config.toml
encoder_arch = "vit"
model = "masked image model"
dataset = "simulated grey scan slices of phantoms with and without marks"
train_examples = 245000
image_size = 64
crop_scale_min = 1
horizontal_flip = false
translate = 0.06
method = "mae"
mask_ratio = 0.75
loss = "mse"
encoder_norm = "rmsnorm"
encoder_norm_position = "pre"
encoder_activation = "gelu"
encoder_mlp_ratio = 4
encoder_head_dim = 16
encoder_fused_qkv = true
encoder_bias = "none"
encoder_qk_norm = false
encoder_layer_scale_init = 1.0
encoder_parallel_block = true
encoder_inner_norm = false
encoder_drop_path = 0.05
encoder_patch_size = [8, 8]
encoder_layers = 12
encoder_width = 128
encoder_positions = "rope"
decoder_width = 256
norm_pix_loss = true
decoder_layers = 4
init = "kaiming_normal"
residual_init = "zero_last"
optimizer = "soap"
beta2 = 0.99
lr = 0.0021
beta1 = 0.95
shampoo_beta = 0.99
eps = 1e-08
precondition_frequency = 20
max_precond_dim = 512
one_sided = false
adamw_lr_other_params = 0.00078
grad_clip = 3.0
l1_shrink = 0.01
steps = 12000
batch_size = 128
epochs = 6.3
lr_schedule = "step"
warmup_steps = 600
weight_decay = 0.3
adamw_weight_decay_other_params = 0.05
Rows from block 6 of the encoder, named by matrix and row number. Rows with one number belong to one attention dimension. Each number is 128 + 24 x the weight over its row's rms, rounded and kept within 0 to 255. All counts start at 0. Numbers have three digits each. After the name is the row's rms in percent of the matrix's.
# q: attention query, key and value (stacked) (encoder.blocks.6.attn.qkv.weight, 384x128, the q third), inputs 0-127
# k: attention query, key and value (stacked) (encoder.blocks.6.attn.qkv.weight, 384x128, the k third), inputs 0-127
q.89 079:101144094151119129207174117109132082092149136134096126123121192132126123118128128090115128109130172152108137129120117104132127122155158088127162129133140128134126159127123121079126146126136134079061126148133140104146155127104105129150132155118123112181154101106102127149128139101072145144162102167142124125114155121131129091132134159156141059138137131118102127106114137131162131149106
k.89 086:131128128199122126161166092099113133157111107193110120121122110126141154039153135142115109106165140135097179141198146151144119172101134111136118151128136144123127124146103114136127112132104148137163128134114126130109141141130119120131132175106127127052138147173151189134131139134136155135132135131135156110125128086114128142132147126096151139176133122122130133130146148156115136130110
q.90 085:121111130107174187127131136104131165133168128107122130128114094135113153131124121119130135144137137128144087143138110128109127133124138134091124183118126131110143130129093156066138164160129140124160132131130129121137176126125138165137112123123160078182081124130088099165041115154165198106110113074160129128122130125147127120138118145131129086106106119130115101113123129134103141107128
k.90 076:126120120095123055125164218069118120118139103108124169043125132126128121152127142120121110115123157097130120112136126117130182129125128124120119091113140146139135152131124122146122155091112132109119127156152134130138124143130124130117078153148121128140128131135145131118136129125063164129114186166114114102120112126106128112122133125126211174140128125127136161126116152128111105150128
q.91 076:156145128122128139169101106149138132109141094129129135130116139188144177160161108148159130090126125123126160116177118174120113099131124150128073060194113145174131117116079107111084121153152132132115125122160131117108134127090148127132160122119128127113153177118063120128128153130134128139151132132104125118079125077129135122139129121128121136134093128107152109124103173141136132138165
k.91 064:115128135147126120124128126130132127129135126122128126116083177135162120180129129166122145119122128125084140157117128152124167092133112130095137135130118163115139042135094098129143193116127129131113138172081128196128119124128134139131144112124106111080142129109165089133121125125131128130099105223103113134127134117087151146144136103126085103141130155136156126128116137154094096121114
q.92 084:123153122121138130125173138052164156128091121151096124145085134127158154129128141132125098109140108143116137119099128109129120119161126146130121108158128087115189163132096100154118131159102157127171120100153147059116125118132124114131087176123120136087103132132139120088164131123133116147126120112121120077139124137111139128172136178116130072162149117100137138074138131101125126127102
k.92 087:128129125109097126112170129123139109152123122098126138139134158129119142129111158128121127107117107118132128131143126072126118134114118127129148182125076137089118068128142126125110129159124140127127113133124149128164123130139128156116138138093182127131120172166091126092118180099111102119137066163213122115133122137129064131140146127164113104121129128129140116115162143130125147121216
q.93 090:128127133122145239123133115166128132129132108110166113114130140140164139175163146122127097120130130130172101145149169147124139128145086141124132143131111140138128134143093127129097179107149128127065119112137136117118168158128120149171121106133135130169141097130127115081095128153115155148137129115166128128171148181136129079153138137129163118111171155129128124118130160166138149123126
k.93 082:109139127167139122140105128171174169133094127135127102136091134084127170168135116085110135123126086117121128088124122075144128196127117131118078155097143058157144129129112135149103096130147153165128129156139163124094137158106108152112147139131124122128124104114109158164153097123121141169127120140152127149124154129145122115146129129156132134132130125135162126141037136132125113131108
q.94 090:179153163120098115127101128118106131120124141127118128075131115182127150128114139127132143123101106102126132102159118136138114141113122146133113142124127063121166120130133118129127097107158144131155127129144117109050114107126121079106122184120117131140124211124100137128076105140149129106159122150067141103129130099134135089144068121176137129120110119115145111124088128121092146127125
k.94 070:149123118114143148123129172128126123098130123102088140121146103107127140175119161128128147132089142123069121201074073130128155139141105119121132129145128143199129107151096119114127149114130142100118181142134129209128141099082131132139140135125149128130181126136171090116137122134081121098131131128105147120122116128150117161135127146167094129110119146167138124142126127115148143168120
q.95 080:134111141120106131125132122153115121128128148130141124067117122132129124087107212087143149150130128126095103117155153141127134114079086132168134147150100107126131130090147110108125138126124100088137150127111133084134115145124114137121093085112121131147124132085188120067074056122135129141135174150127146133131162116123124081100100110128123125132130127124129133078118115106145132105160
k.95 075:061121169127118130079113149158176138127127183117134111161159082124104105149140085099116134134148092129135127137124142134125119137146170103181127124128151090144129122031106142114129128111133127127128126085121141127180138113089101120142167133123162123134136094189093144124127135138126116113153107126139134135144134150139099127140163140129106187136130114148126126129133094125116124144129
q.96 098:158123147110137139171107128129173129131130111139137130094173085121138104154112108137181187194127126181128183117116121093122145083126170124131160122143136115160181134124117135150075140146121100120131111128155128119101155151138126143087147111108090103187160130127135115098126128128119140124096110132148146131097128052121126118143125132162149125144129158131114130141114152126141128126129
k.96 093:140134095141107160162127089106124124145117151132124159176091101157119101133145124135116097102126150130110128137135128172112130145137143173117126126129118185127101141128131065109112128096163141110094155095100178140132151151124121111122154096117176127098130137089102151140102128177094130105084158130121125115159141100127164087091103103124138128164158131108110165095143114134155121091102
q.97 113:194126110097128120097123125122158129151130128142130154135136109160122162150121117126113096092114125139135112129128143128143125101121160128151112155129137129121126144128194107122191151114133120092141144123133124178111125114121133145148115120129207159112125143133110159172140107165132107116143103156085147099141120134077069121144111160072103111144150137166139098128157132128129116192144
k.97 100:106072129133128120140102117131111107144113127133131124129116139100128099111127133101133138185192090126145148086158120127128134142109108145118153125130122111131162171120171129111113107101130123116182149154119155093116117119124141111094138130162095098135135152130185128129131123080127162126169129128130133134105093102144129162084123127128140146131121139215118129198159101123140132102160
q.98 088:136161138054084063108171171143139159126116128078170128187117127126130096123150121169130116180118138090133137128100117120138129101127117116120138118149137131177143105130128136116035144134129155120135164129127120134154128121123132134095118151081130129139108148192126077116132124131126150128107154119128160119110122133120130140123132135140131127104130102133110134068128145141136118121139
k.98 086:149135137132161161153148129132194121130164133138145129116161127111132135131133110128135132119124114108079154134137118051129101118129121136137087118132089121130146128133125101117130125153139128128108128123067128101131125129126100066101155118126113127134139119141135137136195137127132185137098096128148162117122134124125131101075061092130129139132116127128152133064131127192115166123170
q.99 088:232131120096102122123120130127144114165111138114175175129134109124117091120116125101077151129150145133156118163160125144112098114105109123128127138134121146140085123116155071164134088155148102128127155142121088116139131137129140184109131127123138144143122128128097125090102129138136109140133095097156148091130131142157123171127126145106134154126191089146141117089162116162123123129116
k.99 060:120144128148129118151151129141135172129118113120106116109168132116117137150126134115139116129147124144110141129120128072075126112113067141146128124177134093128177152124171132128132122149131129193103119083122128049090112112064100115112115134146127108101129112104124146134161108074126128142142120165124131138104126125173124130128124125174136095120131079128136127128128109089154180125163
q.100 104:123130058110084111127111142150131139136140127135129121128130107114144123097161120116108127132122127170127105136091097144093135147100113126102129141165126131119138154144127112181096176131138059100148205158146083082125099189127128128146095129126097128150129131134149072123103090128132130113127146149141135159123133112137082120157131121105146145135124123128124093133130175132120151085152
k.100 133:158134098132145152119146139128103109124114134089154134063116124143142110131115115129187132088131150099120079157150132118121129132125165173170152127103092133131077129128119122097112088161160122132163093087132190117136146109102149114150126136168120190141068116105116119127116127113116150176132097157111086161144111158119128134127130122145145118158128127132134121144128103149090137143136
q.101 108:138118131125125128075128145121140127127110122069149172118076117128154106123101131151087112129126155114166103125141128147123137107101140103127151096143101136129106130117120136131118116133150097134152137166089184088108119156068129122133131127167095107133097142128126135125102128082158127128151093131049126124122128112151123099094102117134114120131066104135130113157113174127065154142113
k.101 104:115144145133202124132137115082101115128068095117111098180117112091133125128121172104167107128160148103106091159129129128151128135150127120083127142138096128095144127139122133128156145130106101158169144133136129154127168114145125125155148121142128121091128131116132130132114099150129121095117084093091132138106048113162104136124169166136109118149097115075124145109125141132093128124159
q.102 079:086085137121127123132163142176123148127099100126088125149100135134149140103133143181083138055092103123122102093103119119115102151138085126121118077144164129104135160100172121131125133144107147118163120151182105142143155129146109122122146114104115124123147128113115076169133186145131198118098140148125127115164130123102128132109132125117116124070141128128130103138128144137141137126115
k.102 078:163131140152129187123126090172123126136117112117148175167139115153114119042101125168140134096126128132130126127132136105111113138091172093089130084126157158104142137153130145133160121159148180119133121134124128104124135128128075099170132117107118184103137144113102153136125127064133122135137105125155129125134148116146145133095130149127129206128152120115144127139121123144121164135113
q.103 096:125131076186114134061120125105162192115117168107131219120152100110129142063136137119104150125128151159086183155116118132126135128131129111148127129131112128111127136127136087129107084114115134115128128077134124101122145119136122108136133150126125147124197155139170152121120114139117115128080130128152119110114129152122131130191136129121129116087122128127129127104133139140109102134119
k.103 072:127128131103135132105106101151142114143176128136151146183128121143124091127138140127158125143143127130124116141124120128123127110127142128174117120160128117121119116112043116124124097167149124168121124074125092083121119177123126124135132154129128137096092128136111114101130182126063134102133121127146106088197133173133108131096089080144111126128133114128100093127133119162088151102160
q.104 096:160142135120132124135129075105139127134127129150186123100118132129128117100126123143137124154118137107083148128141120119088131125160091132132173143128114124103138132132100137083082135127127166134130129118157132123159114102137115125199154155125118127079105057151130125124136127140162135123081135126128191129159114128139126131124132130115111151128100162051113126051103100123136162128114
k.104 103:104095111090133179149113171149158174129168131127128182103116128164138115160125112152139121125123118078161088129128146116119132109131160125171132164127091129096146135115105147131171141156105131164120113131128111140180126121103091097145153130133119119159147126120105125099138128126134128158115109129121143149165137134126130128156145119123108099101124156191115110134210069145127128156114
q.105 085:151126079126207130101107104141129125123129123126153135096167125186146118138202130146169132133133172147127095091179137108107179095146108117126121129128161165139132129079129135109128089125101175135130098114115138112150122127165140127138161125139144119116154125100119165135108108106091140131130121127127132082103120153158153120119156145133158127161122125143123095136169112127131143160102
k.105 090:123133132117128091123129130098154093163121129142097122121121117112117122079097133117137133126170154123082128173128127135129139192124124118117177121181069126125102129166101135123128107178120080123106120118127130120105124121197132122127134097120123144128128156087155130129132146118130142129143093130127153084120091101153100131094203125077128139170107139125128164140138137143143161149133
q.106 082:129151176089127151127151175158117142132142123100139119085093082124157126129118129130137143115093121107124091133072129116114128124112066127081128167164125120131149181129119092114123111125095127104126146150141130101159124146121127092118123142106117143113129107121116127115107104148202106121076108128127173146126188128167130144144135144157121176129149142122142148119098174121120128089133
k.106 062:095129118191139130105140121104137151127126111113132139150127148124128130114162127128076131139120120112118146128115118099142132134127139114158105097118165065128098127135106118128120131174132148127115165170152131126140126129131110144078102166152160169075110129132119139192136179134149145124114130147168171130119133154119190080126127125144086128137145093093133124120139078069105146139132
q.107 104:133127139112152125142096115169146133088112129143148112127103166111101133121105164138138129133058156099141091128120130165095127125123131112128130096144121122131121101075127129140085142148148132126128157174131076123183136137151127181125129103151067095101123145138117120128170097128125134177123131161138128143167142104146098169138186156118120144116133125136104113100131084173146112128122
k.107 088:122128122131139119144192124063147079137118117100142124103096122096128124100154148084122125093145127156121133139092126127116132111128123127098144098128120126132133135185155184087129139080147116132104087129136142075147167120087121112120146115138145126194116096128148142154097143095147108135130051121133127125129109129130130103126162177128128130120118126103128146129082133137133154164138
q.108 119:090136135128107120121131131118116138122097122115103102126128156096144134118123134128072096136135063128120138128124135145155115142141087047152140128092116104129120149111145107144122130070105125096090161158128057128184141139151117129125148149127101120162159122129119144148123191183126132100111166126157165086108150139124165154136128143131130133084131142127142147128134123127114132093142
k.108 111:100120079140130111128175146134139113113234148133100129154140183125119128140139126128124156122165130127120067129131134090136135126116130127145122148168114137102122102175076124168140122128103087113135115117146122127166093135101117110103135125149117128150127160151125153110106149148160093123132128123119128113143107142119117048171118144129118144144123097118117128067154118143123139126140
q.109 097:126151129129126151119107163141090134108178150148111127155158121107129126149134123142132171129157125124129151113120130099164097129190100110128110121136149128120169128131091115147146154127135060077117130146123079156160123137109108124126090157069125103155150128124102128122091102157095120121103132134131090125155127120136082160148050082129102149114140126114153139123128136126134081126152
k.109 108:113090145156088144138127098129059107144143139129167136129146124149146137138129211127182105107128133132127133165142137110141115102102178129167126093120128142091099115132112158087137134186138121105165133091128151141104123129120128105140109115123136136129155160116119106119134150074131154131124133077081129115134120131174145121114164108128134120181121171132120143121159090141127139105122
q.110 081:122117099125176122129149062138073127070119128124128142158117090125128082106163137101086168121132148116161151123152130134146135135093115151130190130087123126146132175167101131132095128148125123139110127096106108109136127114132129125104125162179127137153125120137169098094159126143127127079107128128173133132129110129214127132127132086116137155113129109134141143127144127147155123124132
k.110 070:179120138144140182179139167131126128131086131194116126128125124145132127112128116121181126150120128123095131159133124150128114066118140142131113084128122133121126128172093124098115127117126167139122100136081108127089145096128174165080128148139136166102118150080089128138099112139133100128072143128176128128112108097116144128148103111131143131113129121114135130129111086162091113171124
q.111 086:126127123130078156102139146139129114102120136102096130117107094159165112124152092122132113120099088125125167124176133065129133134088124126128098046165131145116122153152164087131120108135118127101128137148125122091125093083131129141104096126105106149147197124149127102118156098130129144091124132181133126115100130133185155121134133126152144151128131127140149153158131134137077130148141
k.111 075:142140124146096129155127124136125128084150135134128123150111121177141151157146137169162144100111165123133174128142133163147101124126129137145094117118129135169127155138141070105134129162109138127087141113042116099086127168128148113138054128113137134117192085104101128116167123140113128117104135164138132112151148132120142124112097078124128138121153128127127112110134115190140123148139